config.toml
model = "image flow-matching model"
dataset = "rosettes with rotational symmetry"
train_examples = 97500
image_size = 32
horizontal_flip = true
conditioning = "none"
arch = "unet"
objective = "flow_matching"
cond_dim = 256
logit_normal_time = true
norm = "groupnorm"
activation = "silu"
weight_standardization = false
widths = [64, 128, 128, 128]
blocks_per_level = 2
scale_shift_norm = true
attention = true
upsampling = "nearest_conv"
init = "xavier_uniform"
residual_init = "zero_last"
optimizer = "adamw"
lr = 0.0031
beta1 = 0.9
beta2 = 0.98
eps = 1e-08
grad_clip = 0.5
ema_decay = 0.999
steps = 10500
batch_size = 256
epochs = 27.6
lr_schedule = "cosine"
final_lr_fraction = 0.1
warmup_steps = 2100
weight_decay = 0.09
Rows from block 2 of a small image flow-matching model, named by matrix and row number. Rows with one number belong to one channel. Each number is 200 + 30 x the weight over its row's rms, rounded and kept within 0 to 999. All counts start at 0. After the name is the row's rms in percent of the matrix's.
After each channel's rows are labels from the 100 images, of 14848 (inputs lightly noised), where the channel reaches its highest value: "responds to" is what is common among them. Only what is clearly more common there than usual is listed. The data: rosettes with rotational symmetry.
# convs0: first 3x3 conv (model.enc.1.0.convs.0.weight, 128x128x3x3, each kernel summed), inputs 0-127
# convs1: second 3x3 conv (model.enc.1.0.convs.1.weight, 128x128x3x3, transposed, each kernel summed), outputs 0-127

convs0.120,114,115,170,213,223,196,233,202,243,144,163,208,225,184,200,217,202,218,227,198,49,225,128,204,229,209,186,206,130,195,200,200,192,195,209,209,41,227,203,222,205,224,204,215,207,225,224,191,216,199,206,155,208,219,187,217,223,183,198,186,203,203,207,211,221,211,192,199,212,192,204,209,206,201,189,194,193,136,197,206,204,197,199,218,198,206,193,187,183,172,194,174,189,180,210,185,207,174,179,185,209,192,180,183,216,215,173,211,240,235,212,199,232,190,205,194,194,209,100,209,212,209,182,219,200,204,192,187,230
convs1.120,125,220,149,217,225,190,202,217,169,177,322,222,147,252,164,220,257,184,146,159,87,179,218,212,174,179,201,184,194,206,222,216,215,205,224,183,185,170,169,227,215,212,176,236,217,208,200,200,205,216,205,188,216,174,176,212,185,233,161,200,180,200,190,168,183,193,212,186,175,213,172,166,161,198,208,183,148,161,204,178,179,222,176,198,173,200,184,204,201,174,153,171,139,171,192,193,209,222,210,189,218,180,220,223,188,208,223,163,149,208,202,258,213,172,179,195,197,187,197,213,145,175,163,109,186,225,190,205,156
responds to: grey

convs0.123,096,183,185,203,208,202,210,178,215,211,207,203,200,170,198,197,208,146,171,166,175,169,179,127,143,170,173,173,242,174,177,73,186,198,217,195,217,213,232,211,122,213,207,213,206,209,194,214,227,169,205,201,186,195,191,203,201,197,197,185,193,195,199,206,205,210,205,211,209,192,208,199,171,188,194,208,168,175,176,198,207,218,178,171,238,223,217,124,227,217,189,221,215,211,89,229,225,209,98,200,229,204,151,203,230,225,205,228,221,214,215,201,237,183,187,204,213,194,200,227,224,217,192,221,212,212,209,84,212
convs1.123,152,197,217,200,177,196,209,233,172,182,224,202,209,185,202,209,218,272,248,235,168,200,242,157,256,180,216,245,90,218,213,197,220,193,193,210,179,178,165,240,198,197,218,182,201,195,204,213,177,173,187,128,213,171,172,178,187,206,175,244,175,248,201,181,120,237,174,165,183,198,188,253,202,226,154,182,207,198,261,191,224,217,206,191,164,192,202,151,229,197,211,192,182,209,133,233,194,204,212,176,223,167,206,213,187,191,170,136,156,196,214,221,193,172,244,218,244,205,220,193,156,214,177,136,184,215,141,184,187
responds to: cool

convs0.9,181,215,237,230,237,233,238,226,224,224,211,225,245,162,210,213,261,216,161,226,166,217,214,192,197,213,189,208,196,211,192,215,204,179,231,224,224,244,235,236,208,241,247,233,231,246,234,212,180,168,240,239,183,216,201,235,224,248,229,221,195,230,244,196,152,239,238,220,230,201,256,172,206,225,207,254,236,225,230,233,216,211,199,179,265,227,200,201,242,222,201,268,266,220,223,251,219,208,203,218,223,275,235,210,207,112,212,181,209,194,199,217,223,220,176,183,231,236,230,173,217,216,220,197,217,189,238,190,212
convs1.9,036,192,228,143,161,250,246,167,125,217,228,230,192,231,241,237,193,225,255,232,200,181,226,181,198,167,201,194,221,201,217,230,212,178,176,176,157,210,144,175,189,226,221,180,192,221,181,178,233,255,149,222,175,204,204,247,222,200,242,197,211,188,252,214,201,177,137,167,207,226,183,193,176,188,207,192,201,182,191,174,153,222,231,169,197,232,226,201,231,245,229,222,199,186,246,216,220,166,222,226,167,179,185,146,188,195,156,192,192,153,158,148,221,240,177,237,215,218,205,225,219,245,207,259,200,138,267,198,191
responds to: dark

convs0.58,064,195,226,129,157,196,178,196,149,201,213,162,189,235,172,203,160,195,272,215,206,198,218,204,173,237,225,213,284,240,256,187,196,221,200,148,221,219,266,189,198,197,195,165,180,173,173,252,217,229,185,205,167,139,171,207,218,214,147,205,149,185,193,223,274,186,229,201,208,145,198,227,193,143,226,165,202,152,205,222,245,200,233,196,209,202,205,243,228,210,192,192,178,213,205,206,166,225,221,235,223,171,195,161,200,216,223,243,197,235,240,229,230,173,217,233,231,207,209,221,151,242,157,194,190,222,220,201,232
convs1.58,071,230,146,170,229,241,197,177,181,210,198,207,202,207,233,224,189,182,164,194,170,207,213,140,260,193,204,211,168,166,188,193,286,180,179,230,208,163,229,201,217,164,197,234,212,179,243,176,202,178,219,198,179,210,162,199,205,173,256,86,214,153,213,180,211,173,173,181,195,206,163,208,232,254,196,196,201,208,208,190,146,202,247,182,205,200,207,199,162,175,210,224,240,193,161,247,237,234,208,196,213,168,188,231,206,139,192,215,204,220,196,196,208,189,221,223,158,188,183,146,304,160,219,215,203,181,184,247,198
responds to: vivid

convs0.66,112,206,222,264,233,237,200,205,238,201,245,246,260,194,247,235,223,239,240,253,178,238,220,230,228,203,275,226,230,216,231,207,240,226,221,219,222,239,223,245,190,212,196,250,222,224,221,202,211,201,228,231,196,235,230,200,192,216,213,217,214,197,217,194,129,220,185,216,227,268,214,193,211,195,202,200,229,238,207,240,232,280,187,219,213,236,225,202,178,202,218,235,256,217,214,213,156,179,216,220,200,271,193,213,241,177,196,233,270,213,201,229,215,187,204,245,198,194,194,203,243,202,221,234,240,198,195,165,236
convs1.66,088,218,216,171,130,168,238,191,141,199,168,129,208,176,152,180,200,197,177,204,213,194,193,206,247,193,156,144,197,135,190,217,189,186,222,210,175,168,212,231,221,186,263,186,177,200,194,220,202,212,159,151,145,250,206,202,211,150,176,220,219,205,138,181,244,255,240,174,202,161,220,222,200,217,168,175,208,167,225,225,186,128,227,184,156,169,186,196,235,214,188,193,186,205,162,178,201,149,222,218,191,178,194,162,227,186,233,219,185,207,212,231,215,152,166,164,220,146,201,217,152,203,160,190,167,200,237,223,165
responds to: vivid; three-fold

convs0.79,098,225,206,248,219,229,207,205,223,200,230,242,259,189,197,235,227,212,212,248,187,231,218,214,219,198,207,212,186,202,205,219,232,264,244,226,219,199,236,237,189,218,212,249,208,235,232,225,236,209,240,243,177,219,242,214,222,236,220,215,233,181,243,220,131,217,219,221,232,222,238,192,230,216,201,207,212,233,225,231,219,257,207,227,224,248,222,207,210,217,190,246,257,229,218,218,146,190,226,217,210,252,200,218,236,226,212,226,278,208,203,249,249,237,187,247,220,212,206,230,262,216,227,222,247,179,225,201,260
convs1.79,082,184,209,177,188,206,194,210,260,222,209,234,184,201,172,192,120,196,226,172,193,194,162,221,123,175,210,224,216,212,190,194,189,156,187,190,195,228,178,110,198,205,179,236,192,159,234,166,162,158,178,207,220,202,169,187,194,237,200,207,242,197,238,144,174,182,188,185,194,166,195,184,170,197,192,180,213,183,167,178,166,235,195,170,247,200,274,201,164,230,236,231,185,187,223,244,179,185,223,141,146,203,200,177,164,183,129,214,214,257,196,137,183,180,233,149,174,231,200,173,206,184,227,237,197,155,171,192,220
responds to: grey

convs0.5,097,203,231,227,215,209,179,208,212,257,225,217,222,177,190,222,196,200,147,230,175,216,202,188,208,189,163,202,180,207,198,203,226,232,251,239,217,209,251,242,205,211,238,187,185,207,240,200,172,169,271,245,185,182,247,220,256,246,250,254,193,231,223,262,140,212,184,217,245,187,244,146,227,226,214,199,228,224,235,235,224,229,210,195,189,222,196,242,227,230,133,236,219,192,222,222,179,230,222,248,225,220,212,222,207,160,238,234,247,235,233,236,240,206,159,241,225,214,200,193,212,237,197,165,196,158,238,193,217
convs1.5,102,199,211,201,154,210,205,190,155,171,158,214,186,255,205,202,214,236,233,194,206,198,211,246,262,235,249,229,239,206,157,260,203,235,161,215,191,191,157,178,204,201,193,202,236,188,148,234,219,276,162,168,196,222,192,172,156,190,134,209,145,192,143,144,227,218,216,183,194,248,219,227,152,185,197,210,186,192,211,176,211,176,182,173,198,219,217,208,185,206,201,208,229,211,157,155,214,163,211,162,193,221,180,157,137,221,216,163,153,141,193,206,173,199,184,224,222,156,224,207,165,184,209,196,200,275,199,201,247
responds to: dark; cool; three-fold

convs0.104,050,186,205,197,238,176,196,270,196,172,218,196,223,186,156,191,196,234,215,194,187,189,176,228,158,203,192,205,163,179,190,204,215,222,179,197,207,216,197,199,234,206,186,164,251,191,183,184,181,174,228,234,181,193,174,223,287,212,119,191,222,208,242,184,211,197,178,188,223,147,235,219,185,147,176,178,178,193,196,227,189,192,214,218,259,265,204,206,215,213,228,292,174,227,219,256,153,217,199,223,115,225,181,237,264,200,216,217,116,163,197,215,208,193,198,222,217,244,187,214,185,195,222,196,228,248,234,189,187
convs1.104,093,192,224,207,210,220,220,159,249,232,231,193,176,199,239,225,240,161,196,272,201,192,178,177,222,197,165,233,217,229,234,203,158,204,205,181,195,210,181,186,160,145,224,246,174,224,215,244,122,193,148,178,181,211,168,215,194,175,287,246,190,191,214,249,159,196,174,208,185,208,165,177,199,197,254,216,214,194,208,160,268,168,204,188,183,148,227,177,203,194,190,134,218,248,201,185,244,198,231,244,179,206,234,203,151,217,209,180,223,184,185,224,182,202,218,237,170,180,203,159,156,270,170,211,227,182,183,201,211
responds to: grey

convs0.27,066,182,207,214,220,201,244,220,213,182,218,198,224,137,178,180,250,221,248,242,192,232,224,212,216,193,219,216,222,216,251,212,225,138,195,187,220,224,228,158,197,184,197,167,305,202,203,156,170,138,173,194,212,177,179,164,184,176,200,195,139,197,166,182,267,150,233,199,187,163,217,231,156,175,123,194,189,203,162,248,211,208,191,184,225,187,184,188,193,207,166,226,148,180,192,212,193,161,199,154,200,216,117,190,223,233,206,229,235,215,175,197,198,173,166,181,175,228,145,208,209,207,205,217,208,221,208,171,162
convs1.27,100,207,173,203,190,185,170,197,217,197,252,160,146,204,230,241,214,182,180,174,231,194,245,179,179,222,163,211,238,239,201,175,207,195,211,211,185,197,185,265,152,214,207,244,247,154,214,242,159,191,170,223,179,210,211,260,191,221,218,168,238,208,194,252,161,226,126,204,164,234,170,125,196,201,209,209,212,250,244,160,223,165,190,165,222,216,213,204,191,213,142,151,300,242,174,210,230,235,220,195,222,186,213,178,212,217,180,197,199,200,161,208,199,191,186,198,199,184,193,200,234,173,148,245,210,254,217,209,218
responds to: grey

convs0.60,056,217,182,223,207,210,192,213,184,187,188,201,184,204,215,207,217,202,180,192,202,194,165,231,234,197,203,228,108,218,212,219,171,214,223,245,123,163,183,190,240,218,178,204,184,190,281,200,215,179,224,193,181,190,176,183,234,179,244,276,219,195,191,190,199,227,208,205,161,223,226,173,204,208,201,187,214,267,224,182,161,221,211,212,170,159,132,233,187,142,194,179,174,202,240,188,133,205,220,194,166,191,258,203,204,189,204,145,206,220,226,222,184,254,217,227,203,195,128,212,190,224,216,174,189,214,184,306,229
convs1.60,135,217,162,200,185,184,194,222,146,199,171,224,190,167,185,228,221,211,189,235,199,280,191,232,270,239,229,206,180,201,235,256,214,237,203,215,115,170,164,180,239,206,177,176,186,202,190,178,206,198,220,187,183,127,201,177,174,207,168,200,184,179,183,189,157,212,205,145,178,205,199,182,154,202,175,165,163,284,229,168,161,208,184,203,219,171,189,193,187,148,240,178,165,228,207,223,171,191,320,213,213,222,219,187,204,247,212,187,187,194,202,228,220,249,217,221,188,207,169,192,177,200,204,159,222,209,182,226,208
responds to: vivid; cool

convs0.96,077,138,216,158,174,194,155,170,193,220,195,162,204,177,188,137,146,210,183,161,207,142,187,217,163,165,202,222,224,196,130,183,188,209,149,174,228,211,190,201,182,212,209,167,204,217,134,193,203,198,190,192,186,229,215,191,213,220,141,140,188,187,240,195,207,176,194,197,227,196,170,235,145,165,229,183,267,214,211,224,223,202,125,162,210,163,209,168,223,211,181,223,221,207,230,173,255,214,137,158,192,209,150,191,214,197,164,221,164,211,164,137,240,238,199,197,187,184,223,231,185,204,152,197,222,170,190,242,210
convs1.96,108,215,220,227,222,193,216,165,217,214,219,219,206,209,184,216,199,228,160,218,196,226,171,157,190,215,202,200,140,222,212,229,199,205,205,203,202,177,214,189,171,196,203,206,183,197,207,192,157,184,194,257,204,182,182,171,188,181,250,205,216,219,154,173,100,220,224,226,204,217,229,179,245,169,217,214,171,193,32,214,218,253,196,192,207,207,174,186,243,230,205,161,136,201,193,221,162,203,199,231,202,171,209,201,191,206,211,172,204,178,213,212,213,186,143,214,193,187,153,203,130,184,159,156,196,199,190,146,174
responds to: vivid

convs0.31,076,200,211,215,218,235,213,236,239,199,176,233,227,208,212,227,257,238,207,188,184,210,231,194,205,201,210,223,166,192,179,213,206,189,158,190,201,186,158,154,184,178,184,140,182,187,154,173,182,218,223,214,203,193,210,215,260,228,242,191,189,211,229,222,181,215,181,190,201,196,173,159,207,202,189,192,169,210,174,186,185,202,138,218,203,214,202,126,192,236,166,210,170,188,209,167,161,211,211,222,235,217,246,264,192,194,245,246,252,259,254,243,258,223,199,248,268,248,214,212,208,259,233,206,236,222,260,232,265
convs1.31,122,213,190,221,153,207,190,198,195,195,225,195,192,162,147,203,168,188,221,195,222,202,224,228,213,208,191,195,219,165,220,206,223,229,281,190,237,207,201,253,212,214,242,175,205,253,192,216,197,116,156,205,166,198,174,176,161,167,169,173,234,212,180,188,248,205,183,193,197,211,215,211,165,196,231,191,246,253,207,236,211,219,250,161,215,201,225,253,259,203,227,240,248,209,166,204,183,208,190,184,161,169,179,142,189,274,179,161,168,173,138,176,140,174,137,210,150,182,190,220,191,177,175,204,189,161,220,179,205
responds to: grey

convs0.64,075,230,153,252,225,276,207,248,236,143,211,254,232,179,220,224,301,198,207,240,210,254,222,195,217,223,197,208,188,174,211,224,246,186,217,226,213,253,222,172,198,209,199,228,224,215,227,192,178,172,193,229,245,271,241,224,199,223,228,197,181,182,203,213,128,151,224,205,237,244,235,177,223,243,197,195,247,204,202,212,200,255,194,211,203,207,206,199,229,195,192,267,207,227,189,233,209,184,224,163,213,225,212,213,203,230,220,156,236,181,213,221,223,166,182,195,189,235,225,194,254,177,213,229,238,197,224,175,179
convs1.64,073,182,167,213,196,275,190,165,226,91,147,220,247,188,211,224,180,198,209,125,190,153,252,246,167,274,221,194,181,199,216,174,184,170,188,172,172,192,178,224,178,213,214,176,220,208,193,156,190,209,188,189,169,141,195,218,188,226,175,204,179,222,160,262,205,199,227,166,199,273,166,176,225,201,170,163,168,134,229,211,221,241,230,216,168,216,202,211,181,177,162,191,198,221,190,194,242,168,219,185,173,174,210,234,187,204,173,236,226,164,225,212,192,172,202,199,182,183,239,222,177,171,185,194,223,192,219,246,200
responds to: cool

convs0.69,077,203,269,255,218,278,232,202,245,249,191,271,243,231,225,208,280,214,244,199,218,215,212,194,236,203,196,203,177,178,200,228,214,197,226,207,233,180,231,171,204,205,215,220,216,212,209,217,216,198,206,224,213,217,223,215,219,164,187,199,225,231,178,226,217,198,240,216,226,187,233,238,221,258,257,207,238,222,257,202,205,234,234,222,231,252,246,224,216,238,223,264,223,208,233,259,209,219,231,215,221,237,207,220,229,224,228,196,224,236,246,214,276,221,195,256,229,191,210,232,200,215,174,207,211,218,225,221,204
convs1.69,095,229,175,162,195,137,162,201,177,169,219,127,157,206,169,202,183,178,197,182,201,195,224,201,187,168,224,182,214,193,204,207,189,198,222,196,161,188,111,215,193,172,244,200,209,217,217,214,219,182,210,204,150,169,215,221,240,147,195,194,202,161,228,153,155,192,197,231,200,192,221,175,161,162,135,196,204,240,213,192,211,166,218,186,219,180,187,155,202,218,201,180,230,206,164,184,178,192,248,167,161,231,218,191,217,137,133,241,194,152,93,186,164,204,209,118,179,202,192,184,202,218,220,213,195,177,212,208,160
responds to: grey; three-fold

convs0.113,059,266,202,194,175,233,183,182,180,247,188,197,219,181,195,183,186,220,164,179,247,209,220,195,192,162,161,169,190,166,122,203,218,190,204,204,180,241,215,225,200,203,213,168,207,197,171,182,171,230,206,181,170,188,197,144,206,184,181,182,190,216,172,210,179,210,206,168,214,201,193,149,159,220,192,187,118,296,186,202,208,207,159,171,204,224,220,201,233,188,254,175,222,229,269,234,218,225,181,200,251,164,161,171,205,203,176,207,138,175,199,212,240,242,216,270,257,222,250,211,172,237,176,193,222,216,179,207,263
convs1.113,099,200,179,217,191,222,201,184,209,194,227,172,160,188,157,172,155,220,212,250,157,196,186,180,217,212,169,171,244,203,216,189,201,205,192,218,176,199,174,264,188,196,169,230,190,190,206,197,208,185,212,234,212,233,232,277,199,228,201,218,188,215,206,210,219,182,125,200,206,184,192,242,193,156,146,219,274,152,188,188,246,196,167,200,175,188,165,196,196,203,106,175,149,190,232,166,173,189,203,199,175,252,197,177,218,202,185,202,199,217,174,168,177,181,249,164,214,217,192,184,309,220,262,243,190,183,153,198,239
responds to: cool

convs0.23,073,231,194,228,257,216,224,210,280,213,169,217,233,209,250,213,247,213,219,208,60,199,239,205,181,212,177,202,124,195,220,157,184,197,247,204,246,206,200,211,138,219,196,274,211,206,223,211,200,174,214,184,217,182,182,223,238,160,253,208,216,210,226,218,185,206,205,216,172,209,217,220,218,212,179,195,167,175,199,200,206,169,203,186,177,220,159,234,203,191,177,173,131,182,155,186,156,169,190,185,179,174,168,187,232,266,176,166,177,198,167,175,167,168,170,194,207,190,171,209,196,214,173,197,204,213,213,176,204
convs1.23,104,227,172,229,148,157,223,203,230,146,174,178,211,181,120,201,157,216,218,245,104,259,182,246,207,204,224,232,227,248,185,219,225,200,162,237,219,246,188,153,197,215,242,222,180,213,193,211,185,235,210,152,214,202,200,248,214,206,206,228,221,206,198,201,226,198,189,193,222,190,196,199,179,190,245,200,173,221,196,193,191,257,209,196,154,214,203,216,162,221,165,181,243,195,123,157,213,177,239,194,192,249,231,185,187,204,182,203,218,173,201,175,193,227,197,216,210,243,204,194,251,215,265,264,227,216,246,190,242
responds to: dark; cool; three-fold

convs0.122,075,155,213,204,223,157,172,182,170,208,207,175,179,200,174,184,158,187,207,175,159,172,153,221,228,200,170,181,142,207,187,184,190,151,173,198,147,262,155,222,178,192,187,248,172,199,168,174,187,235,169,229,223,233,220,205,193,214,189,172,226,165,138,222,185,185,170,191,194,194,168,232,199,186,171,188,186,309,198,173,181,251,237,211,222,189,188,180,193,180,242,145,170,244,238,170,225,198,198,179,168,169,173,189,191,195,178,183,201,172,223,174,188,217,287,168,150,215,179,163,167,160,172,228,176,150,179,221,199
convs1.122,082,201,209,220,187,150,200,161,207,225,152,196,179,207,179,166,188,256,216,174,181,191,224,187,206,210,145,155,178,208,187,231,200,184,146,199,231,231,186,177,194,171,205,237,141,214,178,164,140,230,191,142,217,185,145,143,160,236,184,201,161,192,179,213,213,177,192,200,252,123,198,232,193,172,246,178,151,162,197,205,209,209,218,198,234,189,155,221,154,198,201,212,194,209,234,200,200,237,172,247,215,124,198,227,157,161,210,191,201,202,212,232,205,222,239,221,213,216,180,208,164,222,153,122,229,162,187,239,230
responds to: cool; dark

convs0.29,089,218,215,196,184,215,214,206,194,211,179,200,212,173,178,186,183,160,135,119,154,128,187,161,162,150,131,176,146,193,168,158,160,216,229,196,211,229,238,261,242,244,238,216,213,239,234,227,240,199,238,224,222,217,205,227,257,239,271,226,214,231,246,222,230,238,228,228,232,224,206,198,216,237,183,236,203,221,233,220,230,213,197,217,212,201,186,201,197,240,189,228,185,202,209,191,212,224,205,198,212,183,179,181,177,246,201,187,163,196,230,203,216,217,242,220,240,229,212,218,213,235,222,179,225,214,234,259,246
convs1.29,128,180,189,195,183,168,195,206,217,189,241,180,194,203,155,202,169,210,211,270,240,293,303,216,243,273,233,236,231,236,216,217,214,187,192,216,237,167,193,207,170,187,190,203,166,187,155,177,182,197,176,195,177,200,183,204,167,187,157,172,212,160,134,153,172,209,192,208,206,212,220,193,182,178,203,174,240,196,214,211,181,213,206,162,202,212,214,199,206,224,209,158,284,218,120,170,183,181,218,174,184,221,205,168,207,210,170,199,214,191,155,164,139,172,148,210,206,194,222,173,221,216,224,240,167,169,210,176,189
responds to: grey; earthy; three-fold

convs0.59,109,164,206,192,227,184,244,241,199,169,235,181,211,243,191,182,168,189,211,187,253,140,211,194,209,212,213,189,226,175,225,202,221,170,160,199,239,155,173,125,230,176,219,181,177,205,115,216,191,236,202,178,181,242,185,244,212,217,192,192,120,198,189,183,244,150,205,209,197,213,177,197,186,209,265,162,232,178,217,193,199,227,191,140,194,203,237,173,236,169,192,194,211,189,203,236,231,217,174,166,198,186,213,242,188,258,182,218,226,193,256,244,244,214,207,168,184,175,251,168,151,170,208,174,159,244,199,243,165
convs1.59,121,147,215,222,175,201,239,213,194,155,130,186,185,193,227,181,170,213,183,222,233,186,167,199,244,225,248,208,157,171,190,266,243,186,210,176,231,179,223,195,252,203,266,139,168,204,181,203,179,208,224,254,173,219,201,184,212,191,206,181,178,234,220,155,189,219,200,221,215,214,228,214,242,180,161,181,219,208,172,254,213,241,214,197,176,184,188,182,206,193,241,212,171,178,236,187,250,162,164,147,198,226,235,167,187,213,201,142,156,149,197,126,198,234,174,173,231,212,265,160,203,211,234,203,218,199,236,238,222
responds to: vivid

convs0.32,095,178,202,218,247,199,158,213,252,211,211,223,221,239,248,230,260,251,219,229,242,247,246,201,229,230,253,238,195,208,202,266,225,191,233,245,211,171,215,196,244,228,238,244,194,238,219,222,182,212,214,174,196,244,216,223,232,224,208,202,238,200,236,195,126,196,227,234,237,198,235,222,232,169,207,180,217,201,209,224,219,227,167,244,222,233,229,172,204,209,221,224,251,199,235,232,246,199,216,237,214,255,211,220,222,150,222,241,237,228,185,197,209,210,180,227,222,204,204,210,246,232,212,263,258,190,213,226,219
convs1.32,093,192,172,189,167,238,201,181,194,207,169,214,169,165,228,204,154,228,162,143,162,152,126,165,149,150,142,157,164,131,215,194,191,183,171,168,202,165,219,167,139,122,173,200,177,157,210,168,204,249,163,204,205,234,206,192,162,211,225,199,214,165,173,181,220,183,145,194,187,180,200,182,160,189,148,211,184,209,216,171,134,174,196,199,198,195,152,149,212,171,176,202,167,196,220,180,146,164,216,176,209,186,159,166,207,218,240,188,234,219,235,189,199,187,205,208,207,231,211,224,185,157,218,190,237,199,199,217,209
responds to: warm

convs0.22,065,198,195,205,133,175,190,162,187,185,156,182,192,171,215,183,178,218,256,163,224,190,224,143,131,204,201,198,246,183,205,144,196,185,184,198,200,241,208,204,200,170,189,168,194,189,207,178,205,164,156,96,175,162,137,83,166,188,133,159,198,200,176,151,195,159,187,213,179,202,206,204,189,203,205,212,145,190,221,181,197,208,210,162,192,183,208,189,209,260,199,172,178,184,162,230,196,192,215,195,203,179,175,152,198,199,197,208,187,206,167,208,141,133,196,163,197,200,205,199,199,178,188,175,196,208,150,200,211
convs1.22,089,190,157,157,216,231,215,216,199,228,195,218,194,178,230,197,198,174,155,247,220,201,174,196,191,156,206,228,193,145,221,228,180,159,193,223,204,200,179,248,242,188,212,123,181,251,187,193,193,200,228,292,188,221,217,267,229,163,190,202,237,212,188,224,169,193,182,228,245,190,172,177,207,186,195,203,188,220,189,245,172,222,197,186,203,264,244,195,194,240,186,254,206,217,173,132,223,164,197,211,167,172,203,273,196,240,209,203,154,186,201,133,227,172,204,199,211,144,190,204,199,239,253,183,185,230,256,217,189
responds to: warm

convs0.115,053,246,177,178,156,192,197,213,160,182,194,220,170,208,193,167,137,190,166,180,290,192,105,219,186,176,187,208,148,190,193,272,181,204,198,237,113,222,192,252,231,201,189,152,213,184,207,209,213,219,159,222,213,206,212,177,153,230,139,192,199,213,198,218,201,209,194,204,195,178,213,160,203,215,197,196,187,255,241,195,211,184,206,183,217,209,166,196,126,131,226,196,192,195,267,195,172,192,236,212,213,213,196,202,164,205,179,214,220,146,210,230,245,206,211,230,199,194,176,209,200,182,204,208,205,207,170,271,236
convs1.115,103,249,212,210,205,163,200,184,180,234,192,188,225,221,175,211,204,218,219,220,175,210,191,149,205,204,211,168,192,212,197,217,186,190,166,189,148,203,200,184,187,187,177,229,168,192,189,192,181,232,212,133,213,230,168,236,191,199,195,235,223,202,176,173,193,205,183,211,207,197,193,155,195,213,157,191,214,87,186,186,223,210,141,188,170,183,198,214,181,169,100,184,153,154,295,199,148,183,146,217,221,214,206,218,211,212,175,157,183,245,178,213,183,188,279,222,236,236,180,222,241,249,249,202,239,216,185,216,206
responds to: dark

convs0.103,173,230,180,235,257,228,198,229,261,188,192,201,231,194,223,245,256,231,148,201,215,210,216,190,207,230,144,222,164,193,206,224,228,191,227,225,226,169,229,207,225,224,217,231,195,217,234,215,178,174,226,197,121,218,218,223,257,250,223,219,226,206,211,224,129,214,222,227,243,247,244,208,222,204,203,207,201,217,207,213,239,214,202,214,242,258,260,192,221,226,194,228,205,218,222,226,142,172,224,228,216,225,213,224,203,108,212,207,174,232,200,241,233,219,162,233,228,213,195,138,230,227,219,209,233,180,218,186,220
convs1.103,078,184,198,188,178,209,205,179,161,198,253,163,172,188,209,160,187,167,228,142,206,207,199,189,234,249,214,219,196,191,215,176,252,209,170,134,179,273,181,180,261,145,222,168,170,204,221,182,203,239,212,214,269,149,171,170,197,219,208,179,147,180,216,197,211,199,256,159,216,150,265,184,215,198,208,185,210,198,190,198,149,199,258,184,143,206,169,162,180,212,161,217,185,184,210,154,230,203,170,265,226,154,161,234,247,223,177,181,192,207,234,233,233,230,172,193,177,204,224,209,219,234,186,168,205,221,195,227,198
responds to: cool; vivid

convs0.94,064,176,194,198,218,220,253,194,197,121,133,171,158,206,184,212,175,240,227,190,212,199,175,192,251,192,162,123,255,177,217,214,191,186,175,192,199,154,178,146,186,191,187,168,211,99,138,196,199,216,223,163,199,243,246,189,173,226,213,210,200,201,124,229,219,185,199,197,212,228,218,180,195,200,191,184,172,204,173,238,192,182,177,179,219,169,199,148,165,218,208,144,138,199,201,207,174,169,185,246,212,227,138,194,209,169,222,193,207,206,154,163,216,195,174,184,190,190,160,159,211,186,224,181,205,230,152,198,196
convs1.94,095,184,208,254,211,178,179,207,167,198,179,168,213,157,192,172,226,151,174,150,215,207,174,211,219,258,191,221,160,201,192,219,178,187,205,197,201,259,211,267,200,245,230,157,222,184,228,189,165,231,196,233,182,125,146,216,260,209,210,213,209,190,247,251,202,185,214,207,176,195,221,205,178,233,208,177,176,195,205,179,238,186,213,208,233,214,157,210,169,210,218,194,186,193,199,187,206,120,197,186,232,137,195,189,197,202,163,211,137,160,260,257,186,244,190,163,221,143,179,236,156,161,135,227,186,187,195,190,198
responds to: dark

convs0.119,074,197,206,194,184,217,198,190,226,239,200,192,216,181,190,198,185,180,217,194,216,169,209,209,173,210,179,219,293,207,166,194,202,182,159,175,165,156,171,190,139,185,166,106,183,181,116,190,196,203,131,227,159,178,162,144,139,201,151,169,203,185,151,212,220,204,182,219,167,179,176,264,170,197,193,180,186,268,209,171,168,256,197,229,239,195,230,196,220,193,252,212,237,231,236,231,257,209,206,213,200,189,194,202,239,238,205,204,220,240,221,230,227,201,229,179,176,215,185,197,196,157,169,178,175,190,180,188,195
convs1.119,116,240,185,182,176,178,186,162,175,154,215,166,154,198,179,148,161,187,182,179,173,199,153,183,220,197,172,180,161,164,196,196,206,214,196,198,141,267,164,237,181,245,250,299,241,250,234,228,217,220,243,180,219,245,223,257,234,220,233,228,181,181,244,194,225,157,191,190,204,229,213,191,190,192,195,246,209,184,229,174,243,222,184,178,178,221,237,202,211,182,140,197,185,168,252,182,181,217,189,189,208,227,193,176,207,219,218,203,179,212,172,166,156,172,254,206,213,191,133,214,217,202,210,243,186,191,245,240,204
responds to: cool; vivid